Weights of a small multi-label image tagger.
Model: 32-pixel images, norm layernorm, widths [64, 128, 256].
Training: soap at rate 0.003, 10600 steps, batches of 256.
Data: trained on pen-drawn characters of a made-up script with 800 signs, 395000 training examples, 6.9 epochs.
Rows from block 8 of a small multi-label image tagger, named by matrix and row number. Rows with one number within an expert belong to one neuron, the router's apart. Each number is 50 + 10 x the weight over its row's rms, rounded and kept within 0 to 99. All counts start at 0.
After each expert's rows are labels from the 100 images, of 14848, where the router gives the expert most weight on average: "top examples" is what is common among them. Only what is clearly more common there than usual is listed. The data: pen-drawn characters of a made-up script with 800 signs. In brackets: how many of the 100, against the usual share in percent.
# router: router (model.blocks.8.mlp.router.weight, 16x256, trained with AdamW), inputs 0-85
# up: expert up (model.blocks.8.mlp.up, 16x256x256), inputs 0-85
# down: expert down (model.blocks.8.mlp.down, 16x256x256, transposed), outputs 0-85

# expert 15
router.15:38 29 50 55 43 69 53 47 51 46 57 37 48 43 42 57 41 57 55 57 61 37 53 41 66 42 49 40 48 59 54 25 54 39 43 48 53 48 52 56 31 43 44 48 57 55 53 60 51 51 70 46 45 36 62 36 61 43 48 62 44 45 55 46 53 56 49 46 55 52 56 35 49 57 46 27 50 41 33 63 47 59 50 49 45 49
up.0:28 38 50 52 50 39 45 56 44 55 52 40 45 55 55 43 52 55 47 53 50 33 47 49 47 57 39 44 48 55 57 46 45 71 44 67 59 51 45 50 46 57 62 54 56 60 50 57 53 41 43 67 61 28 36 64 63 28 55 74 44 58 44 48 31 58 57 61 54 53 63 54 57 54 61 42 51 47 33 35 30 39 27 45 61 54
down.0:65 41 51 47 35 45 49 59 32 54 43 39 51 59 46 38 43 46 55 44 50 59 35 39 60 45 56 38 54 54 56 39 49 50 35 43 40 52 68 61 30 52 53 49 37 49 42 43 70 59 39 32 51 59 51 47 36 46 51 56 46 48 31 71 54 38 65 54 51 42 27 55 57 59 47 79 54 46 48 32 36 45 59 58 37 46
up.1:38 57 50 51 49 54 47 54 54 55 56 47 33 42 61 61 37 45 40 46 49 50 44 37 44 43 39 50 37 37 32 63 43 45 51 65 26 57 63 61 55 49 42 57 39 57 58 55 59 53 52 43 35 26 56 62 52 58 65 53 39 45 51 56 60 50 40 53 51 51 62 49 57 46 55 65 45 42 29 59 43 61 70 61 53 54
down.1:31 65 42 53 47 51 50 55 68 44 38 47 39 46 34 35 38 42 51 43 52 55 60 47 58 51 45 52 46 26 72 54 24 49 55 45 52 46 67 37 46 29 55 54 41 59 56 51 50 63 48 53 61 45 51 48 63 69 40 41 60 43 34 37 53 42 56 50 50 42 59 54 50 57 62 59 35 44 45 41 34 41 57 41 50 44
up.2:48 51 53 55 35 45 48 39 36 51 58 50 40 55 59 23 71 28 41 50 39 56 66 53 49 45 53 30 56 33 40 71 54 37 43 59 57 58 42 39 43 42 54 54 50 54 47 37 59 50 38 57 43 64 68 50 47 48 44 63 69 25 49 41 48 46 40 34 62 49 45 45 57 46 40 63 37 61 59 54 31 55 47 62 36 42
down.2:44 33 40 57 39 66 48 33 39 53 58 57 68 41 61 49 63 41 35 57 77 39 28 35 57 35 62 60 59 37 47 55 56 47 73 48 52 51 44 45 41 53 67 38 44 34 49 60 40 49 35 41 49 59 53 52 40 30 39 40 48 52 40 64 62 57 50 64 40 47 31 59 67 49 39 50 44 36 37 27 48 46 61 47 34 40
up.3:56 57 37 60 52 57 54 64 57 53 49 45 45 67 36 48 37 44 31 53 46 55 59 31 57 49 56 48 47 61 70 67 37 59 52 49 45 60 45 63 60 37 50 45 52 42 39 61 66 39 31 43 71 58 63 50 33 52 50 33 42 47 46 46 55 64 48 59 56 33 43 36 63 53 41 39 60 47 59 32 48 54 43 39 57 67
down.3:50 44 28 56 32 71 42 55 54 54 36 47 56 55 56 31 30 56 59 61 46 63 55 58 53 56 55 42 44 50 51 37 47 51 34 51 28 39 57 33 50 31 52 40 57 38 67 38 75 41 63 37 55 56 47 33 47 41 54 51 52 59 42 28 46 57 61 68 52 68 48 50 57 60 52 35 45 43 52 58 62 46 57 57 60 44
top examples: one stroke (39 vs 11.9); only straight strokes (37 vs 15)

# expert 7
router.7:51 47 37 50 57 55 44 29 57 47 53 51 42 48 29 45 61 61 55 33 42 71 65 44 53 46 48 49 52 43 48 53 34 52 49 46 49 38 56 58 53 61 37 54 44 45 40 33 44 69 46 54 57 47 48 43 28 46 45 36 44 62 53 51 30 46 29 55 52 58 35 60 43 62 53 54 69 58 64 71 62 32 51 58 63 50
up.0:56 43 45 33 43 60 60 48 48 42 52 66 40 45 64 19 62 69 36 50 41 59 44 59 29 44 49 50 47 44 46 42 38 73 50 65 35 39 30 32 51 45 60 37 61 57 44 29 51 64 52 66 42 55 50 50 54 35 42 50 49 34 45 31 43 49 33 54 62 45 43 52 47 41 55 51 34 28 53 38 40 33 48 51 50 69
down.0:60 46 53 33 41 75 45 47 44 66 62 64 53 64 62 52 54 49 27 54 52 58 59 60 46 42 51 31 57 53 55 46 44 34 54 55 63 67 72 57 50 43 69 38 62 35 40 62 37 25 49 70 44 57 57 37 52 62 52 40 48 40 59 36 62 45 44 42 40 37 53 46 54 43 60 54 63 56 50 32 50 55 44 63 45 32
up.1:38 42 54 45 47 37 54 47 45 41 58 27 60 55 54 47 51 43 41 48 45 66 40 48 36 72 33 58 77 66 47 52 61 51 73 47 61 44 64 40 37 41 35 68 44 37 35 60 32 52 47 40 48 50 46 70 57 47 53 49 44 46 62 47 51 60 51 54 40 57 44 41 60 49 51 49 43 46 52 51 36 39 54 62 48 49
down.1:43 54 49 49 60 58 35 51 35 42 56 60 60 34 38 59 54 47 44 42 44 38 35 46 58 66 53 30 51 41 73 53 45 64 23 47 37 52 46 51 40 46 42 34 53 63 70 52 56 34 44 44 40 48 44 66 42 53 43 51 45 41 57 54 38 55 28 59 63 42 59 47 49 39 46 43 58 36 47 50 48 41 42 52 37 62
up.2:71 51 69 61 22 45 50 57 45 54 51 69 54 56 50 43 41 69 57 46 46 49 54 47 47 55 42 39 50 54 40 40 60 39 67 44 53 60 60 61 52 50 67 45 48 46 44 36 51 54 58 32 50 45 61 45 47 42 32 39 62 51 47 42 48 40 62 54 58 44 47 47 36 47 63 59 63 50 56 41 40 35 52 44 58 52
down.2:53 47 53 41 35 70 42 59 49 40 50 55 62 45 41 50 38 52 70 64 57 42 64 65 40 57 45 52 49 48 35 54 49 45 65 48 56 26 41 37 59 53 53 46 37 50 61 38 38 60 53 57 40 74 57 64 53 52 51 46 47 82 54 35 54 39 74 51 66 68 45 60 52 52 56 50 43 62 56 34 54 59 46 52 53 63
up.3:62 51 44 44 55 37 62 51 53 26 69 52 55 43 47 51 64 69 58 57 49 50 57 46 61 61 44 38 41 46 43 50 42 50 46 69 45 52 47 36 69 27 55 55 53 45 51 50 44 52 50 53 55 41 31 45 56 53 51 60 59 43 43 51 43 42 57 37 44 53 56 45 37 35 53 49 67 49 51 47 53 44 45 38 47 64
down.3:49 52 31 34 52 47 59 51 51 52 59 69 42 45 48 43 43 29 63 48 43 51 45 37 61 55 51 48 63 51 42 44 47 34 51 63 53 45 52 27 46 46 52 49 61 43 58 72 45 43 50 64 58 42 58 69 47 53 34 39 54 65 62 68 64 60 44 53 60 39 29 46 36 46 51 47 51 58 52 45 45 48 54 34 59 60
top examples: three strokes (64 vs 38.2)

# expert 14
router.14:43 60 60 54 63 67 54 55 54 56 49 51 45 53 40 45 27 57 45 51 58 44 38 46 57 37 52 44 49 42 50 55 58 48 53 39 53 60 45 52 30 39 40 72 58 32 56 53 52 38 50 50 64 54 47 52 42 43 56 48 61 70 51 46 43 56 55 47 40 57 55 60 42 57 50 57 58 48 49 60 48 39 52 39 42 46
up.0:61 33 50 46 53 58 50 44 44 41 52 41 40 48 67 44 35 54 43 63 43 66 65 51 48 62 37 64 59 52 44 31 43 47 42 36 49 49 42 41 72 41 36 62 53 39 37 56 56 64 73 56 55 49 45 35 35 59 45 57 64 53 46 64 46 46 50 33 33 36 50 49 50 43 41 74 57 49 50 41 37 57 53 47 59 52
down.0:52 61 65 50 44 41 52 48 47 62 64 36 51 43 50 47 63 45 56 42 51 51 51 41 61 53 49 64 35 36 38 48 49 56 39 44 47 59 61 56 54 42 49 66 72 64 39 32 50 52 56 44 55 56 53 46 37 50 63 47 41 70 50 52 60 42 48 47 31 44 45 39 51 58 42 49 49 69 46 47 78 53 49 49 57 67
up.1:50 54 38 51 43 36 43 48 61 58 43 40 47 48 50 44 71 56 73 45 52 48 54 44 45 32 53 54 52 63 42 40 51 55 42 59 59 37 66 50 64 48 44 40 46 64 44 53 46 51 41 50 55 35 41 47 63 40 58 36 46 50 68 72 51 32 64 56 43 64 28 50 68 65 52 51 71 57 65 59 57 39 35 38 62 49
down.1:40 43 66 51 60 32 34 70 48 56 43 46 48 61 76 75 63 48 62 59 51 50 49 61 64 56 47 44 17 58 43 41 42 45 49 47 56 46 34 62 58 45 44 44 50 33 66 57 33 33 35 53 38 49 49 38 59 55 37 51 49 52 52 36 48 61 50 49 48 53 52 41 54 65 54 52 48 43 52 46 51 50 59 61 54 51
up.2:30 66 39 54 49 62 63 54 49 57 69 50 59 50 59 43 61 45 50 56 51 30 49 48 46 48 50 38 50 46 52 49 51 44 61 54 53 55 48 43 58 51 39 41 49 44 48 67 43 44 60 49 57 37 28 44 65 41 44 64 46 50 48 56 62 61 56 41 53 65 38 41 52 76 52 41 64 48 45 47 32 46 55 56 42 31
down.2:39 52 60 61 46 54 42 47 51 65 65 42 41 44 40 44 50 51 60 67 36 42 82 45 41 48 40 58 41 49 40 57 53 45 55 41 56 48 52 49 42 37 42 56 49 76 45 45 53 50 32 55 35 59 52 50 51 43 38 46 37 53 58 36 54 55 62 40 47 47 52 46 54 41 41 60 42 70 57 29 58 49 43 39 61 42
up.3:44 29 35 37 55 40 53 54 50 46 44 64 66 36 57 76 49 57 39 63 45 46 53 52 34 35 45 64 47 50 35 47 49 45 65 54 45 31 45 63 45 56 62 48 41 53 56 45 56 65 42 60 47 47 43 64 60 59 56 53 40 58 52 36 58 50 53 48 51 58 59 40 42 60 41 55 55 52 69 56 38 39 53 52 54 52
down.3:45 43 52 63 46 53 66 60 61 65 50 58 50 55 45 56 47 62 54 41 61 51 53 47 55 67 50 25 33 53 36 43 55 45 70 62 41 46 44 53 58 52 41 46 55 29 36 57 43 57 66 47 54 56 33 59 39 49 39 33 50 49 26 45 56 60 50 51 45 51 51 53 52 55 72 55 37 51 63 58 60 52 61 48 54 52
top examples: only straight strokes (87 vs 15); one stroke (86 vs 11.9)

# expert 6
router.6:57 66 44 58 61 65 47 39 44 56 51 53 57 54 62 28 63 44 51 39 43 56 59 53 37 40 28 31 50 46 64 43 40 35 64 34 47 48 41 52 58 54 61 29 44 48 66 55 46 62 55 50 51 55 48 58 58 64 42 57 55 58 47 39 55 56 54 54 46 30 61 63 56 53 51 70 53 56 28 68 62 52 58 51 58 51
up.0:60 46 56 54 29 38 76 53 70 42 57 35 40 64 48 40 53 57 29 44 55 53 55 44 55 51 48 33 32 58 47 50 36 55 56 45 45 49 40 43 57 48 55 59 40 50 51 61 56 37 42 35 47 59 41 62 41 64 54 40 57 40 58 38 52 56 62 49 29 51 49 56 58 66 44 45 43 37 59 37 56 49 43 53 70 58
down.0:49 54 44 67 36 60 62 47 48 57 49 37 55 83 60 38 52 36 39 48 54 46 49 39 48 41 64 61 50 47 53 42 74 46 56 52 47 49 52 59 61 55 47 48 49 60 48 56 49 65 48 49 64 53 60 60 54 46 41 46 51 52 67 48 54 52 60 53 47 43 60 48 58 52 55 44 47 50 57 38 55 59 37 56 64 50
up.1:58 47 48 48 38 36 52 63 51 43 39 51 49 60 56 59 41 61 49 72 26 41 40 45 57 43 28 47 32 46 63 51 58 65 67 43 64 50 70 53 50 39 58 49 53 52 43 48 47 56 54 43 55 35 58 52 63 53 52 68 54 40 21 55 45 52 59 63 35 53 67 44 41 55 58 55 60 50 50 52 52 62 43 39 53 61
down.1:44 59 43 54 32 57 43 50 62 49 44 54 42 50 38 47 52 52 47 46 42 49 63 47 42 50 39 24 67 52 40 37 68 45 54 48 70 49 42 52 57 45 37 60 38 63 47 49 46 50 28 64 42 59 48 56 62 54 46 55 33 47 52 47 35 42 64 67 51 47 46 47 33 55 52 48 36 60 45 49 66 46 39 58 63 36
up.2:54 39 45 57 36 46 29 44 52 43 48 44 40 45 59 60 50 53 51 54 45 49 47 55 57 50 27 62 65 47 76 33 44 51 75 54 64 42 41 62 60 54 53 34 49 63 49 62 49 43 54 63 46 44 30 51 52 39 50 35 48 43 35 59 52 54 43 63 44 54 54 37 43 44 62 55 56 52 58 55 54 56 58 68 38 45
down.2:53 51 48 44 47 48 41 47 52 50 44 36 55 64 62 54 26 57 77 62 58 72 49 51 49 59 48 53 56 37 35 33 52 69 52 55 46 56 43 71 43 67 57 52 59 55 43 51 69 45 62 41 53 59 70 26 36 50 35 42 47 44 30 63 55 31 57 44 60 32 30 41 41 48 45 66 44 53 43 60 52 53 31 58 57 41
up.3:41 56 49 59 34 80 55 43 49 51 66 47 71 41 55 47 61 48 50 55 52 49 59 43 33 45 55 39 60 54 51 51 63 51 57 53 54 51 39 66 45 62 53 53 48 51 59 58 47 64 35 64 43 19 47 38 52 49 44 51 45 76 42 68 61 52 52 61 52 56 50 62 54 42 55 62 54 57 54 44 52 63 61 33 53 37
down.3:47 71 63 70 49 46 35 47 65 68 57 44 45 53 59 44 57 61 67 44 53 48 74 46 54 48 58 61 42 56 60 61 29 63 51 54 60 38 77 64 41 63 61 36 52 54 42 66 34 51 57 38 71 55 38 67 62 36 62 55 44 35 60 54 51 49 65 37 53 58 48 34 60 57 55 71 34 54 46 58 57 61 41 48 46 47
top examples: four strokes (88 vs 22.9)

# expert 5
router.5:39 28 51 54 48 42 51 47 56 46 54 78 49 77 53 38 44 43 56 54 53 60 47 39 26 47 44 33 47 44 35 46 52 59 53 61 58 67 38 47 53 51 59 54 39 46 69 59 48 57 49 55 65 49 54 33 51 33 49 42 47 30 43 51 33 29 41 57 57 45 31 58 42 35 59 44 50 45 46 45 45 59 55 56 48 50
up.0:46 50 41 55 42 58 51 43 47 49 51 33 44 37 36 40 54 46 43 44 46 64 71 58 37 49 56 59 53 42 40 38 47 50 50 43 49 64 46 70 45 63 53 59 36 50 40 56 27 73 47 55 48 46 47 52 46 73 45 55 50 31 53 46 42 50 46 55 57 46 33 35 59 51 62 30 58 27 39 52 40 38 50 52 32 61
down.0:60 54 40 55 16 52 47 43 52 56 45 37 38 48 57 58 17 46 41 51 53 40 44 52 48 42 52 33 40 31 57 55 58 56 55 37 46 56 24 44 34 58 49 25 38 51 68 49 54 28 44 42 40 50 42 44 39 36 51 31 46 58 53 53 60 55 46 53 61 48 28 30 36 42 44 55 41 72 53 49 58 65 54 46 30 57
up.1:56 65 39 55 51 35 35 43 43 48 33 67 65 40 42 44 36 46 57 48 51 53 62 56 59 44 49 46 49 59 54 63 66 77 59 48 49 53 44 50 51 65 66 50 50 42 46 49 32 80 43 48 49 48 66 42 34 48 63 48 59 57 59 45 58 49 64 41 40 47 31 55 46 59 40 68 51 48 36 42 53 56 63 40 53 33
down.1:51 46 45 78 43 70 63 62 45 49 59 61 54 49 41 44 51 45 60 48 56 51 16 46 55 51 44 67 40 51 42 61 38 53 52 45 52 45 46 48 42 54 56 51 63 52 47 63 46 43 31 37 57 52 45 60 41 61 48 43 52 56 41 62 53 68 34 54 49 53 38 43 45 49 59 52 53 49 41 57 28 65 59 27 60 37
up.2:63 72 49 65 51 46 39 53 51 36 46 55 46 51 66 72 50 35 52 51 33 53 40 58 56 43 32 28 29 64 54 55 41 48 50 64 38 43 53 46 38 67 59 56 45 36 47 56 55 50 64 45 46 51 57 46 46 56 41 53 50 54 54 52 65 64 52 38 57 39 42 41 56 56 53 55 55 48 64 36 39 47 52 54 64 46
down.2:46 63 63 61 51 56 63 37 50 25 52 55 53 61 54 57 60 49 39 60 45 30 54 55 47 53 47 43 58 36 44 53 35 47 43 51 64 41 62 45 35 47 57 73 55 37 64 47 30 52 52 42 46 46 47 48 67 65 61 41 40 53 46 49 50 28 54 48 64 46 43 52 60 40 51 42 39 45 52 50 52 61 56 49 46 41
up.3:53 66 42 57 39 58 57 45 32 43 53 54 31 49 27 72 55 31 57 50 60 41 41 43 71 63 49 45 44 43 52 55 38 50 45 43 49 38 49 41 56 67 44 43 56 67 56 51 46 41 59 47 53 51 56 33 67 47 38 55 49 39 68 49 49 42 63 45 37 54 47 39 33 50 29 54 42 78 48 48 43 43 37 50 56 48
down.3:50 72 64 43 51 45 36 64 64 35 38 47 77 74 63 46 46 57 47 59 47 28 40 56 57 45 50 33 38 37 35 36 54 45 56 50 38 58 48 58 61 36 49 46 43 37 45 45 53 53 42 50 32 53 47 44 75 46 51 50 52 44 59 45 52 59 48 47 38 44 52 50 65 53 47 44 56 49 53 35 49 54 54 66 64 39
top examples: one stroke (99 vs 11.9); only straight strokes (99 vs 15)

# expert 3
router.3:49 45 57 38 58 47 47 53 54 39 53 48 45 69 37 63 53 43 31 63 44 31 35 38 48 52 60 60 34 66 72 44 55 73 44 57 51 53 57 45 52 45 46 34 47 47 47 48 63 51 53 62 45 70 35 63 60 42 57 51 50 64 51 61 52 68 45 50 57 48 40 54 43 49 52 48 40 56 76 54 47 58 50 51 43 47
up.0:53 50 53 72 42 39 51 50 32 52 49 26 59 45 30 47 59 62 42 44 45 36 76 39 50 50 39 48 68 45 65 63 41 43 30 55 55 54 69 47 40 41 44 62 65 66 65 46 51 48 60 61 43 51 36 72 47 48 50 57 53 32 57 41 48 52 55 59 45 36 62 60 51 53 53 47 53 52 55 67 49 56 51 32 61 50
down.0:50 41 58 65 70 56 46 43 58 62 45 44 78 42 55 62 49 53 52 54 37 69 66 53 38 46 63 50 53 47 51 37 49 45 48 30 36 39 50 42 74 56 52 36 54 44 54 60 47 56 44 44 57 49 56 57 47 41 46 40 55 34 42 42 64 70 48 61 51 56 40 37 50 41 44 33 32 54 52 46 51 46 47 53 35 58
up.1:40 49 22 42 66 45 52 50 65 45 61 47 62 47 51 47 36 64 54 45 33 42 43 55 52 44 41 44 48 46 58 49 50 55 57 79 38 53 60 48 51 56 53 62 40 47 59 57 47 55 44 67 41 60 49 56 52 65 62 46 53 60 56 56 51 41 68 51 30 41 49 32 61 42 50 52 46 53 49 43 51 48 44 50 51 39
down.1:37 49 51 54 50 46 37 58 45 38 47 49 62 49 41 42 57 51 43 69 41 66 40 41 46 56 29 44 34 56 43 59 53 45 53 61 41 62 52 62 53 49 41 42 30 37 68 39 42 55 37 49 49 99 63 58 56 53 47 55 52 51 63 59 57 49 59 38 56 58 57 71 54 57 49 51 63 45 48 38 55 43 47 54 42 57
up.2:47 45 37 60 51 30 68 61 36 63 61 62 56 56 52 32 50 47 58 51 68 38 46 50 37 53 63 43 54 41 58 53 51 43 50 38 37 45 68 39 44 64 64 38 55 38 50 55 47 42 43 58 34 63 52 63 51 56 59 74 48 34 43 40 53 42 52 41 49 45 57 23 56 48 52 56 53 49 42 52 56 58 42 52 41 49
down.2:56 37 66 37 56 41 44 36 53 53 52 62 23 66 58 42 46 43 51 41 48 52 59 52 54 66 65 56 52 41 50 42 48 45 52 52 29 63 42 35 48 33 60 49 50 64 51 58 68 53 51 61 52 48 67 59 59 49 48 70 45 49 50 61 51 40 39 47 41 38 54 49 34 58 58 56 58 44 44 74 50 52 43 39 61 50
up.3:42 60 42 52 42 55 41 41 47 40 50 36 32 54 34 67 55 45 63 54 55 29 57 50 40 48 61 32 53 50 55 65 50 57 73 65 44 17 43 45 55 51 59 60 53 47 32 54 47 48 52 34 65 44 64 42 53 48 48 57 52 64 35 40 65 22 49 52 46 51 66 51 48 58 53 53 33 72 44 55 59 52 45 45 54 54
down.3:58 33 49 48 46 45 53 44 47 72 53 41 43 47 45 54 35 47 47 51 47 71 49 43 57 43 72 47 60 53 44 40 58 55 34 34 57 49 54 77 37 62 45 49 59 43 57 49 48 52 54 72 70 55 59 66 38 39 65 54 57 47 69 69 62 56 49 56 53 44 42 54 71 68 43 53 59 41 44 57 50 59 47 66 54 57
top examples: dark on light (93 vs 50.4)

# expert 13
router.13:49 47 51 64 51 42 51 57 47 53 47 55 49 61 67 55 50 44 33 38 48 41 48 49 50 71 58 71 48 61 58 54 61 51 38 40 31 40 62 53 47 48 47 52 33 45 53 58 30 30 44 60 53 62 66 35 50 54 40 47 64 32 56 44 61 35 65 62 49 66 56 54 50 40 46 42 53 55 78 51 49 48 47 36 64 33
up.0:48 49 28 57 50 61 53 59 53 46 36 55 35 34 49 54 62 48 46 29 55 37 25 35 54 60 65 57 52 57 41 53 43 34 64 46 62 61 48 52 36 52 59 40 60 55 63 41 43 47 62 60 55 60 44 63 46 39 45 61 59 60 36 42 46 53 42 59 55 46 54 60 45 36 54 52 43 30 58 48 68 40 38 53 28 42
down.0:44 50 67 55 53 46 42 58 68 38 55 41 46 36 53 61 54 60 48 49 44 51 53 52 46 41 35 50 58 46 62 57 37 42 20 54 67 50 36 47 60 55 49 45 56 34 60 49 50 57 45 56 51 51 56 32 60 33 67 41 41 54 56 37 53 47 48 67 49 50 39 34 36 59 39 63 50 56 66 51 49 48 44 41 52 59
up.1:41 52 50 61 65 52 57 38 41 52 53 62 59 59 37 51 52 36 60 60 51 52 53 58 45 59 50 56 48 46 74 45 32 56 49 63 66 35 74 59 38 33 29 50 49 46 60 48 48 40 32 55 47 57 37 53 49 35 54 38 61 39 52 37 39 33 46 52 40 35 53 55 40 44 36 41 44 39 53 39 55 41 64 45 44 42
down.1:62 44 34 62 40 49 58 50 65 44 50 36 33 74 38 70 57 48 58 48 40 56 33 50 60 45 61 55 52 60 36 41 47 50 42 51 50 57 40 40 64 50 64 62 47 53 60 43 45 65 39 54 41 59 57 54 50 59 58 51 66 51 52 47 61 36 46 64 58 66 41 61 55 39 40 47 66 42 52 43 59 40 41 73 51 43
up.2:66 61 44 42 71 47 46 49 44 63 57 49 35 51 37 38 45 50 43 48 44 42 50 45 59 57 43 49 45 52 52 45 38 35 53 25 36 45 55 31 49 54 53 56 51 49 64 63 52 72 62 36 48 41 56 53 61 64 54 59 50 59 37 57 19 41 50 46 65 47 31 56 39 53 23 61 52 42 45 57 39 54 33 61 45 61
down.2:29 48 45 46 64 48 59 46 46 54 34 30 38 41 58 34 57 45 51 48 52 51 34 41 36 52 56 51 56 44 52 45 49 36 51 52 43 53 23 62 53 47 59 47 50 44 59 53 67 52 27 48 43 49 38 39 44 49 52 36 50 42 36 46 44 53 45 87 56 47 54 41 38 45 53 42 60 65 48 55 60 51 50 50 47 59
up.3:51 52 64 43 46 40 62 60 33 41 50 50 46 40 59 49 45 40 47 55 56 33 39 65 57 61 46 59 54 59 63 51 51 40 44 50 61 73 41 62 61 60 41 64 51 66 34 63 48 65 51 56 35 59 56 58 44 53 48 45 45 42 50 45 54 69 53 47 43 73 46 50 59 46 39 51 61 46 51 50 75 49 36 53 47 51
down.3:59 54 49 56 58 45 45 42 52 69 61 57 40 55 58 36 63 42 71 59 51 54 39 50 52 47 51 49 61 46 62 46 46 37 38 51 40 37 57 56 46 60 57 43 48 52 50 54 64 37 51 48 41 63 47 49 13 57 62 43 57 68 62 51 58 41 42 54 52 53 60 48 60 43 45 39 64 56 52 37 34 55 42 72 47 51
top examples: dark on light (99 vs 50.4)

# expert 12
router.12:43 38 61 47 51 43 64 54 50 71 49 49 69 40 46 43 48 41 58 58 56 43 50 44 59 61 55 40 28 36 47 28 55 70 53 51 38 47 48 45 63 47 69 62 70 50 53 36 54 43 48 46 38 36 46 55 38 57 54 41 59 64 39 53 45 49 66 37 52 41 46 41 40 43 65 45 44 48 35 39 73 40 59 67 37 47
up.0:36 46 47 51 57 63 56 61 53 48 58 49 46 51 67 53 51 48 54 44 36 48 52 66 49 54 37 40 37 50 52 65 45 51 60 54 47 52 55 50 58 39 55 42 40 37 68 75 55 59 60 49 39 34 57 81 35 43 52 51 55 44 30 58 49 50 61 35 45 54 41 55 42 59 53 20 37 62 55 37 63 50 40 48 68 52
down.0:53 24 60 58 30 51 47 55 77 46 60 63 47 58 19 58 53 59 51 50 44 43 46 56 48 50 63 67 59 47 67 52 49 60 42 62 41 41 56 33 37 51 45 38 40 61 58 51 51 35 22 43 45 46 53 67 50 63 57 50 60 71 60 40 50 42 55 52 70 60 66 34 48 47 53 79 56 56 36 61 34 43 41 27 52 55
up.1:59 41 59 52 49 65 47 39 61 32 54 66 50 59 69 48 51 44 46 65 49 41 44 41 57 45 53 48 50 61 42 59 55 34 27 40 38 63 48 50 51 68 39 60 47 53 54 50 52 44 36 37 45 39 48 39 62 48 56 49 55 43 33 59 42 56 23 57 48 53 53 57 53 37 53 45 60 33 57 56 54 54 41 29 65 43
down.1:59 42 44 53 37 48 41 34 41 62 57 47 57 51 48 54 65 53 42 64 59 52 46 39 56 40 65 62 43 57 41 50 39 63 47 57 79 61 46 34 65 36 62 45 59 61 68 47 58 57 67 55 43 51 69 59 50 48 40 50 46 33 57 41 61 49 60 35 51 42 43 50 71 59 56 60 61 43 47 59 62 45 49 63 49 32
up.2:78 50 51 54 61 41 56 28 57 41 55 57 48 33 57 56 40 54 49 59 47 48 49 74 51 37 21 39 57 53 51 58 69 55 56 72 50 57 59 38 72 64 33 42 67 47 47 53 51 49 58 46 49 59 69 60 52 56 58 48 67 32 51 41 48 60 51 44 45 58 55 55 43 59 60 55 50 39 53 49 50 63 34 52 45 39
down.2:59 57 54 60 54 55 65 37 56 65 52 60 44 44 42 49 47 53 56 56 64 55 62 58 56 56 60 52 56 59 61 59 38 48 64 48 37 50 49 42 43 56 39 38 73 60 54 47 30 61 42 53 51 46 47 68 55 64 37 46 37 59 43 37 47 48 68 57 50 43 50 45 54 41 50 44 52 45 52 44 59 49 46 45 52 41
up.3:60 62 51 51 47 56 58 38 52 46 44 42 28 47 64 63 54 57 51 50 74 47 55 44 59 51 46 63 61 43 30 50 50 47 46 51 38 74 51 43 74 35 49 42 56 49 49 52 57 51 60 54 60 58 59 32 65 55 56 52 42 37 41 64 55 40 32 49 63 41 48 49 42 65 68 69 53 40 67 48 53 55 45 39 48 41
down.3:54 50 42 57 52 33 46 48 52 34 50 49 46 52 56 34 57 53 59 26 42 70 57 38 40 47 56 41 46 52 49 33 57 67 46 54 35 51 71 47 57 53 57 49 60 59 50 46 61 42 53 50 48 60 48 57 41 69 41 51 44 66 64 73 52 55 56 39 44 53 63 71 53 51 50 46 47 68 60 41 50 43 72 52 62 51
top examples: dark on light (100 vs 50.4); one stroke (93 vs 11.9); only straight strokes (91 vs 15)